config.yaml
model: "image super-resolution model"
dataset: "gratings and oriented noise at many angles and scales"
train_examples: 197500
image_size: 32
crop_scale_min: 1
horizontal_flip: false
translate: 0.12
task: "super_resolution"
loss: "mse"
scale: 2
arch: "unet"
norm: "groupnorm"
activation: "elu"
weight_standardization: true
widths: [48, 96, 144]
blocks_per_level: 1
block: "basic"
dropout: 0.1
attention: false
upsampling: "transposed_conv"
init: "trunc_normal_002"
residual_init: "zero_last"
optimizer: "adamw"
lr: 0.0039
beta1: 0.9
beta2: 0.98
eps: 1e-08
grad_clip: 3.0
steps: 6200
batch_size: 128
epochs: 4.0
lr_schedule: "cosine_restarts"
final_lr_fraction: 0.01
warmup_steps: 310
weight_decay: 0.2
Rows from block 2, named by matrix and row number. Rows with one number belong to one channel. Each number is 500 + 50 x the weight over its row's rms, rounded and kept within 0 to 999. All counts start at 0. Numbers have three digits each. After the name is the row's rms in percent of the matrix's.
# convs0: first 3x3 conv (model.mid.0.convs.0.weight, 144x144x3x3, standardized in use), inputs 54-62, a 3x3 kernel for each
# convs1: second 3x3 conv (model.mid.0.convs.1.weight, 144x144x3x3, standardized in use, transposed), outputs 54-62, a 3x3 kernel for each
convs0.59 100:550560564521580569443552552492524546453474511406462484464496504513513473607491344457427382582541431522515444507484455507524484444528507476370441532496427436458401488457388534540461521558458510555512480464452560465382472549549426472486383410397
convs1.59 102:413427411434483490389441500534529509466450501517533566553473492488537518475474527426498469543547470503517486476522498468546477429485460582547356479511474491523483477393486559455493563457478597538511604511455543524466524499495538492459443502406
convs0.60 100:481459498492475486476474450434493546514473448516474450570450513510431614413468530478437460463450581430482426543489359491444512541512467433416440466499457455488481556447423478482578490532521499501577595475521500461486456458470466469447480513537
convs1.60 111:544562568466493543461423483530582534470518575525538458645557478623492541550506560393474583498525528496529511667546478573536476398496597508454523494504624542538556414391521470467538500486466529526461489510439433498485370438404493532501473541562
convs0.61 104:589597579584586578577583575478492547479528571463536545559525492532498492529497506530508475588494426594498454630573474532541510456455518546568554581545488553477460526512439490474402544510427456494454543517457552538468466522585536435399540420374
convs1.61 098:520489459472489484498517518564461451495416427485425440541469437497511480490503463559505534585492539549467517437465472480500522435452482610507479534532544439504535583518553601524573533532573502517502550519532583562567662608637600564624545561585
convs0.62 100:466454475442446446428436428503493542491452511542335449553488413576500411405506559601467420509510513457510643477469408444480456474568485462492401467478423466480530565438427529523463490615528519528560579509469486384494438467591520463543516445500
convs1.62 104:482547538463488477439420500522576555442485520511566497529474516529490554468503550419515553495588433585560432592461520528511515383410468508526504467478486519538474470482491488474470584513404553575514512551476488578451392446469586555527450461523
convs0.63 101:527502492519522515518486512502364503531509483557458577508586477507496405487485424502513529443504481500464492518604586394466429467482496490500546444437494520442461619608502458488439504517519441451546561554544503526514439355404477499505517490518
convs1.63 096:469498501463517478421477519565496522534581591460469509425482548548547611506564524563637487523551461570518505575493504544480502557576590466471492566594517509518518478496482455469429536462411509410412431434458433500510460422470539516509537530494
convs0.64 099:486456502432451476442457458438432591513468513547470554591498465564452482425504498590586512438481562437540542551544339467470498503500490552551505453513520474525533587479424432421542427487507450476524606509500467475579357414563506475537537563551
convs1.64 115:511499574371456493367400502574553516477543548484493447518508491592498546504526614366505569454486436480509432601486445534503467379520540486410444501512482500502432451467560452491494512513402492513421456469431422496510382417474531462520499494542
convs0.65 100:494545447553554517536525488457475420500515467432533537552527486458489586484492529450525560404472511468476445516522495505483513569410398485545485488525472450469486509535561458476536540405410482479425516503505449617581457458429473444460469452451
convs1.65 105:523515514510488501472454473501463486541527534470428472510536473478497496472474481542546587474496579500615541458520449503500479530485484471448549547493504493511532506576518471532531458595563471465493502519547518428615478536508480507550610542559
convs0.66 097:517514490530539493542546561439568511461483494505550524607454409510524527376459477627485437469534526485453501548421459560537521555405462536459424516544478500528526495425503523549536511418449514532481477480422476636543466479558419480538502367480
convs1.66 116:547517566522514516493507508460453467461479485458504459513516380485482444431381469539454598503447500522532490514518472511518473424410471559492481531495475516484472604494504526521562459632643553601610556564575520346478483487565507446514574453484
convs0.67 101:512490540530505560524491540518504503505476583541440565531499536510540369429547375546567452480576396527543495465512437476527528425515550469521469446500457496489454504491447441555420464593377485410505539508564450434516469514590516498412588588405
convs1.67 115:504563529470494517520500555470538556420485431458518477511523497445513429480498514427475384467509442536540571579533533535507492483528477522542379438505446513555548438455464516500463549451404508471526494488468502562526473442423538494484470485498
convs0.68 101:576568540549590560500556465503376450518537520431481550419535576483504505577489364432485560508528444500508413502629515497520473494457467502501553509528537459447403480573497484513464499491433442357481516518571523492425499490446530472439414522466
convs1.68 117:485549561475523520484495503466519483482531459436439461398426498452450476440430459492605368509497498459514560416449438435459461504525502432478469501533531471439551443524623519498518552471479509410438535458456523566560541550447433528451486568505
convs0.69 099:501504481506493502507491491546493469502455510452487467497524427505527378530505590422514405523513483520538569380488585481490465517522411509521431457474458429492437418483460544497422548475501554548527450503411465536532536515368506481460439437456
convs1.69 121:452490499525508478478508472389433438450459485436504513467490526403542490432536444523521516481513478531521454402489536441499525485437392496560574521497373496543485506609538479541514516569522517522595545530591579546545540555590566527546598498511
convs0.70 105:528459481542500484501520467505585513452474481539510474445426506483521558482516487540495455511515567478547576506411493519479519504535480512476367515525448472519511439409483541424461453508505572471508427463532555469469597514404475540571432422481
convs1.70 098:466472589535527496504532536511591450537640552540596487545507486605466480523441472486484520526475496476494419579550567536517525516499503455551571491506580538469486442449523427433495431446478498503527453483471396421382395490436439424449474411448
convs0.71 101:511495512507505496467503515524491561603521495532439443561526524457494500496568586486604610520511507500407534587511469459457539544493492540613536556534495487517608512499531485480507591509508526551595521507490384493578448543457589485510539461608
convs1.71 098:486534575518473447441405440500519520575561512507530442545547467538539487432512490499510535445464481493503560560547499519495494498448451509496544563472424512465584505541509437527491412574538499491518482462466455443552536483517511476508543462542
convs0.72 105:614606512593596564575580529449535538409498588523553519533461488522491546505512503557499408461461457466581518582517463429469451528505417597512415521486444497508467599524544531467481492543508544515402483512528546457506562500521460500584497454542
convs1.72 074:489483476474454451470450506503550477496571497434475483508480455574408457535472509493463498528458453519529436506405454464468441444497519430492486497472543468426439513460501489450478443421428504514496488492479439460484389424472490429490468446483
convs0.73 100:503478481496535533477524483478372487555510502526535495525544555504457506461433535504476488491472545463405530544598525436437440536536495466470476513487507502431459582560478458483478481506574453483580591529488536486453463453333519523564448513547
convs1.73 086:458489524531497488426436445494534496503589593477490491375406559542545657511528525457536499461462357489490409468485553536537505500569590371412499493533506488458498522544502511479418533510449461444413444461468466509467389405418491473391483506466
convs0.74 098:478470479501478473508476472493536487522475460513378494513465630495460566456560414528463548532434520466512510485456426482446464518636513473496432498411430455494532510496478502511465565643487504488569544503581433410525491525545478434512539487610
convs1.74 107:534536561500476551481472501455564565466524495494599517594523495567466525540484554424465410502512494476510541690524534533490493448473508442487436461392560499456639469422484514491483508530450528533493477532415379556536432440401485552472443532601
convs0.75 099:510496520531495518552514515504492522569586524485527543568566538518507507492489536449588703531537490532517473558576465472534527443489527477525582573531500568502483505518509442490555502533511487535501582541462533529560416498556570466422538516525
convs1.75 071:498480434442489521513515550514514508476504462481500484609530546578541589493549565586512467539569501535496551579587543541601593501534581567513463566535499501575542507458431508458444519538482467492465495488482496488536619498525590539573517539619
convs0.76 096:470480545518504534465480533428561613492492581549477455538497459358512432399537535512469437452519462473526567563456441517483551467508606448432436498517442421450539473452432494557478485557522544545558454479501449459476466489582491473440557475415
convs1.76 101:508474547516533549525536471486489553477479524589613505594506426460493402503456524437462564565499466543513483509530559577476519447435501609482504439447469586555499484380498549461517503455519513518570558529521528529416440530543497446450481520465
convs0.77 099:524543577531526553518503519434512601467501579507506447605483374504490470341469619578500396496502516478481535576506442524485477484460516472534477501549450494423400519486381473521465425493506539510514552488463510442472439451559481470484500447378
convs1.77 103:556524558511502478498468435525491472477466464533486370533466431485477465501440520461497615518532477527517407474432503533478510320387483542452516432498487524533413530494587538496552531476464523531524565574552581560449435545562537513529506528522
convs0.78 100:538535520524529528516547559556532493447445491492474499474447489439500517487539466540491483478510535430532618497473553482502522611576473619564497542525546475569662489488569579506486540510501544448471406455542439520519582532427450502548469451526
convs1.78 073:508524521553531499512511505548564488604638574550591544477521493528498463534482452469487568479484603480560517503484487511495458537503468397500565518498527518455493446479477432486466392447472454455475415466452416435399459509504524520496563484468
convs0.79 098:513479497493497489492515484448461543481458469520532410464572439505510443617489614468516383530500438530482520521512478503500479413483483529440500467450482457462487552507368556504453447499525490576561484505393657505428485471474484465440475571425
convs1.79 114:470469461499521516476513506459442450393398507508473454500433525461509477470518464437542577560559462520521501404477447442503462449492461618504506497516463523535446574488569623513530697503537649564510643537542633575528576562543558509516560591498
convs0.80 100:583548547537531519506539479435432523507521552482559517512461469549462480451498509570519376492455530511545508532565431440466431495539413583546346488498440460473384630555402476473442474549494465459533576537452503449507396447436475445539492442553
convs1.80 111:533533531552471505513537553427566455426563442434473414518408497574434573463454561480565513551564435550601413445379517489469536400512515442488533524537526505508485417500587496487512573476404498501480540520478515603527419526473537545509482481508
convs0.81 097:531499460503489471522514500492406384473464437515539489470520552559526502551512498561518441565577568547535589468523582544478472534449443657591512564544551515559589581557496616555476526472495506469513524482489552590479619539435429484519470495499
convs1.81 095:502496497554518474522537494541560520576573515500502477441534543491508479474479447547591567514539599514546526444461458481506451561542430498552572558583540542504528501538518528551517518511531512438487547507511570512507559565517547538527586497453
convs0.82 101:488525511487513548533522552480494486461553493439561571512518482481482521526457528414512597443510484525505375512587436445512490406439543456463546507472536561508447494513495434472557481491580467546483507557480523547496457467544518423393484541478
convs1.82 079:526497402452469540579524626586515511493502462454477534639532459601581512495565498574524382571541559524474536568569468485602525519615567571508447569586549474559544432430494447408434429449479440439451437441485486483532534441449486523547459497448
convs0.83 100:471437515473513504518552521428444536459483464538509415541534488607520442472518587538581451503538460427476580544502398496514469392485613447485509429502445503509526542531424441540468370545567452503543554518444615492395301447503451475479530577467
convs1.83 100:545539519453520476413508483585542520449493497509493446457466551551500557522526616481554532588529389527492400495506513462519469364535520590512440504528450513512404542487526529472502591458470580542489562506410553528383531485453622544484535588463
convs0.84 103:483550482473552487528564516521498486444501473408509423412533495511481505717486525402492506548554492538511461448534512489490463460489530403476558427459466493446452420497411502517495441520548548553445478492453594528408525493513403450448342562451
convs1.84 109:509499489511536532568534567500436484480439491474462566532506575424524562477513521528535461575539504480461515352522468393517457483527459596555480501536502474514470500491502585535509579510629540533523635529528701554534624555484525540466536622425
convs0.85 098:472471520481469487461468490500485559528453500564401402493513492471516379469554557488509430499550499488500607445440418454475495476549580422486480441489456490472545503482436475533474502629550489597612504515490480420429458483500481496489570498441
convs1.85 100:525562536547555524532522514504558619472494530538611525539499521487540513444496507453493506486493323566495464578538545576566553457471481586547464447464336540547482465427472487434413566522441574576557525502455519530463471434433543446429522478466
convs0.86 096:525515521520508526535522523468461524531477484554515493548530484506504488509497527457525602556545525605533467598573440494514478343473568528549594580576552640565467549518451468517505432496513443568505491521494561479522469524602543477430561502429
convs1.86 081:503498475495482550526535568522506540472490487517479495572473483525518509488538515559521475578540512536483567547514465536544508488531548581504452517526525461518526523457489564493471529499478491509474502477494501512535594514540573524552512557548
convs0.87 104:574584569571530554577545526451524502460490531527528514571499545518502567533560539489458433585497425582641618640599538415452491469536425547566498541505445466491438553535500553457440471521528572520410544520505561487499563513559451477538416466507
convs1.87 078:483482476455465447460435460521553522504536477438445452558521499629479514519543547562470496585499511573536488483429460479514502404519495489480469563509557480479483501440494504452501461408444462498503502510504525532511457442487511468566446427509
convs0.88 096:497514471508526519512526502499453406499476494418548547418506545531520525703463389404468503535508490523489394462543598473498508469431398443419448444481503443456403469536548511514506532422443491454444479526525566653537459442421481497448452475565
convs1.88 087:455500459470495486452472476482459444449490519390431564426476564475507548458519474606592425509474491495509496429513496402467460564555490462539502542524491451438524510592506507530487513549527476477497489456527539468555583523492500511493554545423
convs0.89 103:506535499519528501491532549521482489571437412520460456481556505399524486464542508472542584472473514479455553479521446463428521504524558472514533506453547456442608484497467520533491509490456470508570473537552493513577458473477618449428620533588
convs1.89 085:520569539510537546522504485408430494505493518491492449437429410425458386417451413444522438453472490457515577521456518551454524572487549488455522444393471473431585563533519551554472482553445512465490464455515432543568463446461371426424471503547
convs0.90 100:524552539544541525526533540500561548523477461485506446519541441425525511428554527487479516465503533480503513501458405493533582499478512468439440540505456435470559509455475531552516571471391480562521490499450435549522498474600564380374589416484
convs1.90 105:587571594505528525578528466513473587481467469562576453681595423510512433508475551483494577547535542556559538573521524607506546502401519616520554510462508563538586552415449531525559439545541516538553546519506512446503438522498520521519491510525
convs0.91 101:538534518521513526526501524452431502533495477457472600536545502500486522547536304508505466531477421532523387577542427512491526503509435545545456543526465451454486588540448491472477550515293384456445583502497456495587432444493495365453540556505
convs1.91 120:493522510469506527445486542458499513462557509452439512512474475503485457451498475462524444481473515521504554499501405495492445533551502498472359546514450457502535544456517572527477567577406537507385556499442431539704520503476499491537494473545
convs0.92 101:452478490502457472507454467463493512588513508544404496547563578367496465474542551398530507444451475518514593539572541485424495519581528457589546529497531449481532529554551465472451534591532519517587525548584386344591445431386532515447537496554
convs1.92 121:480519483548506485516473472362497497521569553530563548462481453500566486500562434450429437380438454445458495504522542548500471471515483339424442410384437427494480472490523505473418543518430456443482386459472426565546446460440473474454470494596
convs0.93 098:471452488512506512503503542436556506475474449437505555547456553506493542517503343515456436530518428506455447547407424491512551567504507530470434577539420500510533431371521469527520593503423508565488497457472475537543431468493441490509432486482
convs1.93 119:450525570531578630409509596464530543483554553504537498516594449596601486512480534497445482506464506510498571551612507534596485505514494525523369514451459506474551554398399487467511476569542533565553524514442441405519524418475553466495531441550
convs0.94 101:472496518467473469478470456463569568441479518516483435526460429493518480293474497608516354472527505486519501509423324496496549506470510498490361477525414506474457474468390484533471463525456464498534521488455454466495445508563469492421531450359
convs1.94 108:540504529521499504512491509522552534452453476493514444589493384488478375466425472410424562510503470538497458622483459593540496385418483576483478424461451550515411485368512494471547537518451561568567533516506480487449441458497563474510495467529
convs0.95 103:489493480512516503563494495546382434580538511586511527492539530502527521387493521488501605400475558448489516509581533448458451475454507409449541452449556562448485576596573431479501458501597417397504552547582480500457428402397494560535556499486
convs1.95 102:602563545560554477549508509583528516558581550495478460419465470532538573554491527552571506503471458506494498562522572560547558545581602437414504562576602495490524478520535475449464494438475454390471421450499483488497420432430461508452455530484
convs0.96 101:605515488510494484442463452504407507509518488440486505357592474426520474614464429369497492480514469567467442456620529472458491487468465504494511495453537426433406494568397495478464528510446424502573446502461520524482538492368559465511496457354
convs1.96 120:442480494506527536505522546410398406418461501369408467453376480453489487438534429499600445473472440478428460357420459492451482557527510488478529507510477420434488522555633544506465611538446581470468547484557484552598551536509399479467500529463
convs0.97 103:553499488564500485455502543410508541487512487537537581554497431462550488438555470481472464466552497530532451580520383496518577522484481500514446535554537480488540515451408504538532566517436501558510530505477448553615429410517530465480603483497
convs1.97 113:450433447459488539474513593412412445436478413503547414605510391517510477434480563413513505494511541520552512540530493599509521499457545507491453504492477504532549495435485542538538490577505525538552534506503491461553430474460440461473480461523
convs0.98 100:536534452580567509569551466505525426429565489487548529551440580598498625486507475603491515504478547413458439516502487537471421555482417507505391526531435509477468452510526467452465456468468513367411546497539517519508465489360429488557440508565
convs1.98 113:541528564555524476502524479485542444556622488456455458479540531526484574521474524554544511536498586479545501485446488435489478478525483400510503558554601509456542456529566462526557467504539508461509517510480505499490451532467485555538545536540
convs0.99 098:511553541527536539506493489518506544530558502465481442489477495561483379425511575424523541525523484560502477528497486522549504482528545435567545569571529571482477556515501505551574476558553470555557567526448476463553417522572581469438565507505
convs1.99 076:513510495451412494541502532555551582464446409498543502594531472539499541491538572531525500545592529587489516569507507520538571438458487534549494501518485513595563442481485436445472473500440453533507489509495485479527520439443581549541472466543
convs0.100 094:480503495517547530500534515484452471534534469543549490562532530521527570451509590543516558473507581428451540500479443505490487527458560351379424394427454441418464525497507434513562427461534515509554612565560530574579447458509526531556579610596
convs1.100 076:478486529478494503468469463460493507447536575457496479475458450509500489491483511353384507388385421448432389511482510513493490481502571409323526465470531477446445540547557518519495516537470505494496448484497493489478259373415422460467448486491
convs0.101 098:526493550531520549523525533500523583532457504549444465489497563535505467564536465508476505537492492451499585540453447514494538478568602499408491455428490465506582550481462525511497481550582479549599505523508544448399464489530451463525490539598
convs1.101 095:514566555468524509486527463513566596456506560593603543539480558546563550493602575413502471504479402463444518620561520534542512428508493567496373450441437527478526504434499530473496543478515570551532499472393444494442528450446547498461466537470
convs0.102 098:529522522515509503513519500427508562445465515504500492481452397426461436489426430518442377513464382565501466607510414499494494409493523665575521629533498669555460543478406533502422476505472502508476484489458549453364576537593549493427489493398
convs1.102 094:534461466484455485443447440569527481499448488528449457517435423474452417465472464495500494559489487510461523514483483496493483437495543538516437449506525450495481573484574576489550530426500555513504562504496502519467577549554555523503481563523
convs0.103 094:479500491505535533507520523455415501541515481547573497528547504529517535523496610443519540513490541452425554554544512501479491461420530370432473436444490440412484463529498458505534405435563506547526529522470626618531406440480505515522523628530
convs1.103 080:464499476495499506473486468496429415453479569464437509435475522503512502502518515500463516469369385457351320364496482441496511509514521523455502496501430427452344587563522536507488562514499515499512527468524572489450491456477501458456517505394
convs0.104 098:559532519554524483539531473475560591485502534455503481549465319341436493406405427573555460457467463440480422644522457445494512395518486733641568639566543588548478569509511467461483470506443547522379462499469471412490552496547582529500492483486
convs1.104 077:483499484430482499417465503537472419488489497467439451531430429490425441524496509491477562556528480551507456476500500466468488441504587509471465464487538494528438494476549518485503497435460549510496506491518454464465482517567503490533488509541
convs0.105 098:547548548542550551539540535466535583444511534506508496534475419481500526534464457507465429501507441524527487616535383491516498414499565556509510570498492572512433519458416536517468467523508504506473456481472560450393494519675560472450502481382
convs1.105 090:564543508408509511459489577594517489448451477524482500581451453517467504503475541485494463619564525495473516515498490470547503418486555601479374503532577464537496519440560557463507504427486554534464579504495503534492559518530552535540436554509
convs0.106 099:505497472493504499504497504542496403427490496489489529264404567540495442587512371464405441515496491570541563339413562533513499578547469559517477517525552528540594471454534605499475562515470467456523433487552498495492639564463455517547515473483
convs1.106 087:502514486504506432546541523523583556549574478512561597495541569510517504496502455549560420481495541443531593508523459434517471546535405464589501506479488469451549456494443427484477416473478463498543473496475461481516586493443508498479487470458
convs0.107 099:498487464477497483474499496489457453441477485483512522267430550488494460583491375461443461559491445527519585410457532483476505590524486591525490587537511516554618486522514601541434564499490462439546428490566552556456611529453507521521450464529
convs1.107 091:459448475528482469492501503534600538532555518546555553490518555503504457523483420521578484518520590469561606513543455489547488537505428496572525513509514473452535450479466455476508433464515475481531494483463496485480557521456504521474477494418
convs0.108 100:556556546563544511585559493511549563536556492509517442598559505514506560509527597483593634573537478520594539619562454408461494409508486523575604571532491555510483574544549485485553462535518555567454550546458518490546521533573589503459508536522
convs1.108 063:486456467469476512493435509540503555507469460467438406585499494547494508502537587571491540644600540622565555517472477482496478448482521576509482569525537547598525522460464564499466525467434478507462515534468519550518554482500597524541501532596
convs0.109 100:438472475499515523553492530492493442439535486457479573555487535528499534452508340535532510486573419467519326494510483472521469503473574425493483483524432541528440424455523466505493505544426524461399564507521446546460410479563449458497565572471
convs1.109 111:545487433380444432384434536500458530476490465398465548465540415477486484490447508548485373479476557461465576561562537489565523513576529531510334516491515465495561506453407426446490377460516495487524500522470525451528540420411507521507496503514
convs0.110 096:498490493487467482478471515467579551455457497488510507408517478396504470596466545403458483526480498578448575465370544534491548470446481404417462482424492467485565366359449534503493525427476522621476350472446526556514528499516446386465481435516
convs1.110 116:480512532495519562504490521408412466370391483495522526570477478464485421441503402489440467497458454477400499442581463493503456524449434593512496483405469489476474603453494578515544546550635538614592555529593555482534529491530486454511497467478
convs0.111 100:502504502507476477519477476437478470458479474478480477532538571553512535560536560495466482570492512563496514555554581546491500504488491539513516546490454503449430493516481530489462493463467496523417500458448518461494501480486452444447411444435
convs1.111 100:446460414484483456501497486458451521514472496539462456516495488497521496435482460543513529553526534564525543402478490476544520430462446535495478522501489468491482567498486594534539565565603482524525552533536611559556604587581597561578583564579
convs0.112 097:510496535554501538521490563487580527537452528586429519612541567411582428404579464522490461447528424491502539519411464509523576447510533463496471517515505501433589463423518496599501540526418521539528480503505441527573433577652514511476640466454
convs1.112 119:578490427517493459501450431422451595416415485533567501535561394445551393478463487515423490530492485572488539560574576582491509474429476615559389486469440513538550580458385593493467506547491505551589520529532465486497521474521539448480508459519
convs0.113 106:535577554583591530622603584534535429455487488546463531481522566521512467559527445529454486564531413517549475452511475489533475433533504474462515466456455531502454547463472547535437471580411536533469530501503571470492445481619410488496545607470
convs1.113 103:553462388446477496486432505458505588420464453506527524508479554512527562516531574515522424608581450569550568544544528489534498487539498567575406479520523519580544513425453626483438622460468546562509566542478553580533577474441561536490440573518
convs0.114 097:468471499544489525499448491514533488558475487531411517519539576362535458377541452460468505429536525481544560483459431447448535538552508478500434511527545476495593495446476463556485597569440521553614495529544302502564452512542540514523578472522
convs1.114 095:490495546584555525571542505363426559457490511502588501518518419469536435480449495436459447469466483489497542563524529613485490474444492401408453426346460500435533509434433538524457459608479510511558473501511440499532442478506506516514508465594
convs0.115 101:515527544536537541519536530536541565574545506468450464571528557479481527475533566443583695506463519446444556577495459479480540521542528432543555544496471518504574446507560429482548533553555524547544548499465464500563416497530562422450525462562
convs1.115 067:511479480491456502496468507532520506511515476502518425557561482563554520500556538548537529535548504516511575630612569572579567492500554528497506559485504517521582461510474422459453445498499451489495436481441411438500514462459529525515460483602
convs0.116 100:466498465549476458509483476550631492541495490538433487562469490411489508360569484520466519438435517434546554450370445477466503541543483446470384450450431444523552451446562531495544534495445547533496474486514383482612471522523511375492520387529
convs1.116 101:529543555563510522569540480440474540550513490537619558616612444460472443460433466493412541485512579540520504563525545600486544465387481501522563482389464548508537470454438452530520411556512459522613472541543436453491411476510502497535547446571
convs0.117 096:506494478523506479516502501578537474527451461520410520540476578531521511431563366609500477499428449439520493486442460472481498494585514497440392409376378409486518483491537557502443521523399524487544565515582420505553494577515497453556583471607
convs1.117 101:522545536469484454448474448485566593525579521477579563504578529477506547498485561469465370467512515465576593610507553515492518479504487479571445506468497517469609503455398477486447414513464499514536466513444384480512398335359489508439488470539
convs0.118 097:543542508547555538546554546528530491420487485564571550487466438481519531451481456611489393513551452462565478506513492421468466435496530655520452504525518558499461482461460538499381419499451522432467436475519591564439556498445446482487558483302
convs1.118 073:528508488546549543537556545543520430526519514465439492434397454457407402533466451442451466554454495516487407411397469478464469494543583447477464446533579424451402523498539590528536543440452528472442514509506480530463452509495463490460508552449
convs0.119 101:507487474498479470510483468463476485452459488501472502557533504563490471540479472620503380646543456644591484563503508469462452382444430745588500637594519649539463569507473603517444550504416511527406524491405553497473614581557531475457488450361
convs1.119 106:508499500503500503512506511546507485520482490501434482486434440481452418463457433499493533559498516558500491456447456490480448473502467503491480505505511490500478605547563632571582587547561543549531564559554578573544606604605593552574567561569
convs0.120 100:528458461524497466462541483476485526514525450534529459584551466479502544405514628520461527468487586434491558576537416466467510570527567481420463524495496440448563575493416498499562483520587511541627583502505522519533472433427502481516528497559
convs1.120 098:512534577507518476460441447515503548536569589531538412567450433571485539545507575387474633501510454482517403568431510580455500425471594429334565435461542527463452475495538500491479497523456503461449462485458429493419269424462468455454483517532
convs0.121 102:506572539545591577440538585574475524558492479477468483534568557450523506550552540456573609464517532507431610457579501478493557577512573466515490465451466427435603495567512500588536587525590540560605529570516465576535458493485561449526505508599
convs1.121 090:378505462414513447372493430471529589527585628484544592431501535423502478459537522498560445442480477493524519445522558480519486533557483490488523503441430511451589475547512470536469421534500488455503450474468488496472478513482414483399559555466
convs0.122 100:534568542587559536569517469536520495512510489457435480542562575476527494530553489437531544496531437555555481489532479490492493542568470402543518515488449497443464480496567518534512587567416532530482549540534448454630391476490538408432545455538
convs1.122 098:490522485513417480513407469462524559514510480467524578555525486463500514525539497514514423414561562512541615565551514543515507565478442484526452490405452473547579509491422506503428505534373494520456467503459458539596509452455479542511484488623
convs0.123 099:588566561570565547559556545473541478423565486490549446500470454512458567495431539597428427608480484490497551592484534530476500418444537554498448571497434506455449507487513531471422411468445556445486507482491670498427490523544452463436444435368
convs1.123 106:548493577534499579508497480588536409516499498517440425564446478530478466525526516499446570612497502537476391429410432479462503443468546547500528504527578461490387548504585602489592568407496512502449544510510573589428448552533524522510467519457
convs0.124 100:562510485559515477591561468499558517503479504558514489564512472509500501491485500616489444610564470566631489629473493441468474334480433717555539612619556654595456571457487548471502458518427510542389509483446524471535595600597556513442505515405
convs1.124 066:525502491489488524510508551599541545546501532538467507539446467551464473538531530520471555600546510571495473504446451501486482464539563529508515532532558527564464562475481596514491556480442504522492518528506503527481574536563590517534507540573
convs0.125 099:529532493567576575517567556533514459534524505472542522622520481489498550459505572539500575465469578486497549559533555510508524618468464457412448454456465424484543513504570453459565530466531594542491545519520459609620483451476445529591489537593
convs1.125 080:462471517511518505502502478497427467559588654496511541471516477511506519528483549516462634414421491499521406396455499533472502559512535441405586543494500538476410505515477452489438413514482480456478455497519499429436335460514413421470563451454
convs0.126 097:466468478472480474495492479466482494453522460481511479518397459628479584472426534516468493522505553423529424457481418457527400486544500376437447459455401490510388515438482461475517364553551497510399554510474562402455397454557424487521429514566
convs1.126 119:518501498447471505480498551507530447398461419445485477577497467560471615507481601429461467536557471514511386539464509449518554379479552513522429522519543494545440460464500523486513589449487526571508564550486569573509391447395524547524410521501
convs0.127 103:611583603576543535536556524578583565492511525572496401515512478529529519490529622587456436501430519489541651571489517537485535468505520543473499488448486449487524546531503529487486432512510521503538499505509561433463566524593490497521458505413
convs1.127 092:516454492440505450469504383530552528486527533551574473549498492497478455544531549463500690546490478566499432485430489540474565483452523556528599478512521559548377505479559529475514548381443525508500545509502523547407432555553514499508456494463
convs0.128 103:505521489509496528531523535570467442565467490493498571392540514509481527633473483366495523471467523485440457407533627451488480522491377505447495423408525501494472495519611482447526542422487484496447448502500496553557517409435503502463460520567
convs1.128 104:428497420427498520426459536489488478450517586429494617417498556495537569511610478581523426441454480438425444480501483460522505567544498446516481528482436423414474528597465465533448454494503475483494418444546469424584535454500551492549555461470
convs0.129 099:519524537492490496521517483464528504443470487529506466489388407482491473392436432471416393456458453516509378567438469457461481414526492535533525517530515541500421524408473488430470435497440466459394487474490491383502493534560484436410504404328
convs1.129 091:482466472477447491503476484520522470463435417454454436524458392471404379430454402511463474587585568558496524548457466516520552437493567529518466516517572447517488552469490572521530555475464502529499525559515500551539512495470573558573436476553
convs0.130 102:484507517462496533502526567426491476469496492486571621494470470463481548541452414509461496498471457488485418555507551518524550408382512482439463459424491510528479465495515451486523441463458498465375477455523564593564417419559422466480491594502
convs1.130 100:543545475494571599567622628506467436431469486425424502465500451503505502502507495550470447538444500509471504435546460441588519506617583542462421557531526487464461482480502525491528513431563480499541513478509571471509507462449471484505507535444
convs0.131 098:523506538550564575515556573420476546514556539545627540619553429459508536382465569478461497424449527449466534633559501525458528452363562468464504542525534412456528502508479441451501405445492452480506537478499534539524412395477500445501523495461
convs1.131 102:564532558508545556438508505519410452484467526504479410500409363473463422508473473476498685482466514516529469435481443548476482456444528507286530471485498500488380502489586528500547534528533512477448512497523553483412396508545465489520533554487
convs0.132 101:454568535577606585504509507530558526535497552515413507536486549472514487450544501461519540512533494471534556480454516523482494567555595347472447472491423434498469392486612473548526516544532582558518532525579416471575417531531498510566516539549
convs1.132 077:448492487522485423465457414436469539464471528428503563443529474432513480426425499536377390455397437537399428490545560526513543518494498431507418482444437479464494544516412479479476441506560465503565472488480527471451424360407501492420519456495
convs0.133 100:469539529460518497488516474542471490475506483444510429462515538573449458555520608453471504530515449493521525411522451459493454553564539430429543478441428509430430512482497501461517538564650477576565581532457482415375491441478478451472471507543
convs1.133 097:516540517571535440551487523475578596476498477496551509614526604567569644520565564423529499477538401467455493601552567497590528429489487486503493463494376505556488410426462456466434538508480520537492508500420521513543450403418555518481435494507
convs0.134 100:501533551507526544507516533449492572516541547460495519538523467500484494459506570443536612500482506486472452576533412477525553402501590443557602569541540567483476501522468410516568447538560444549545505519451477465475378491561547451401548496495
convs1.134 074:520532514460465545492499563587572563470458456560500437650511472586532521542569517536537474577582512553478571669623533593600618442497579594528465518536531496580562425434491431428463434437480433468461442447461410441508529465479559534573458552570
convs0.135 096:523550499544561546547549556486500439491523499432570595503552547424472564598464451435501581477442435592473411507537578511477517526371389529517495500458442481469470442510582469478503555380382522456422469494499502653568450511481455431424492465491
convs1.135 097:487439460499505504510466452471437454494495541473420525507486459484526433508524425619529541476424560476505560399491438454479447595532437528486529536442494467455548549570531521548522429582570469449493504470592540460616575549547449476498580523500
convs0.136 095:468475489538502513520506502413418527528519488530545499634563483462477557402502626497502560431448567468445523599549455485424476571454488417504467511500479470408510565536486481444530497478501484554581559497542430485663453406471535476508520544596
convs1.136 086:484472495498464480484433451447446494491545568501507445544476393539489479554506489469503636461491491482490451491486457586467468497458552418291551484455520484459451515482534498538475469574453500487454441500525402468533324450486446446507473472576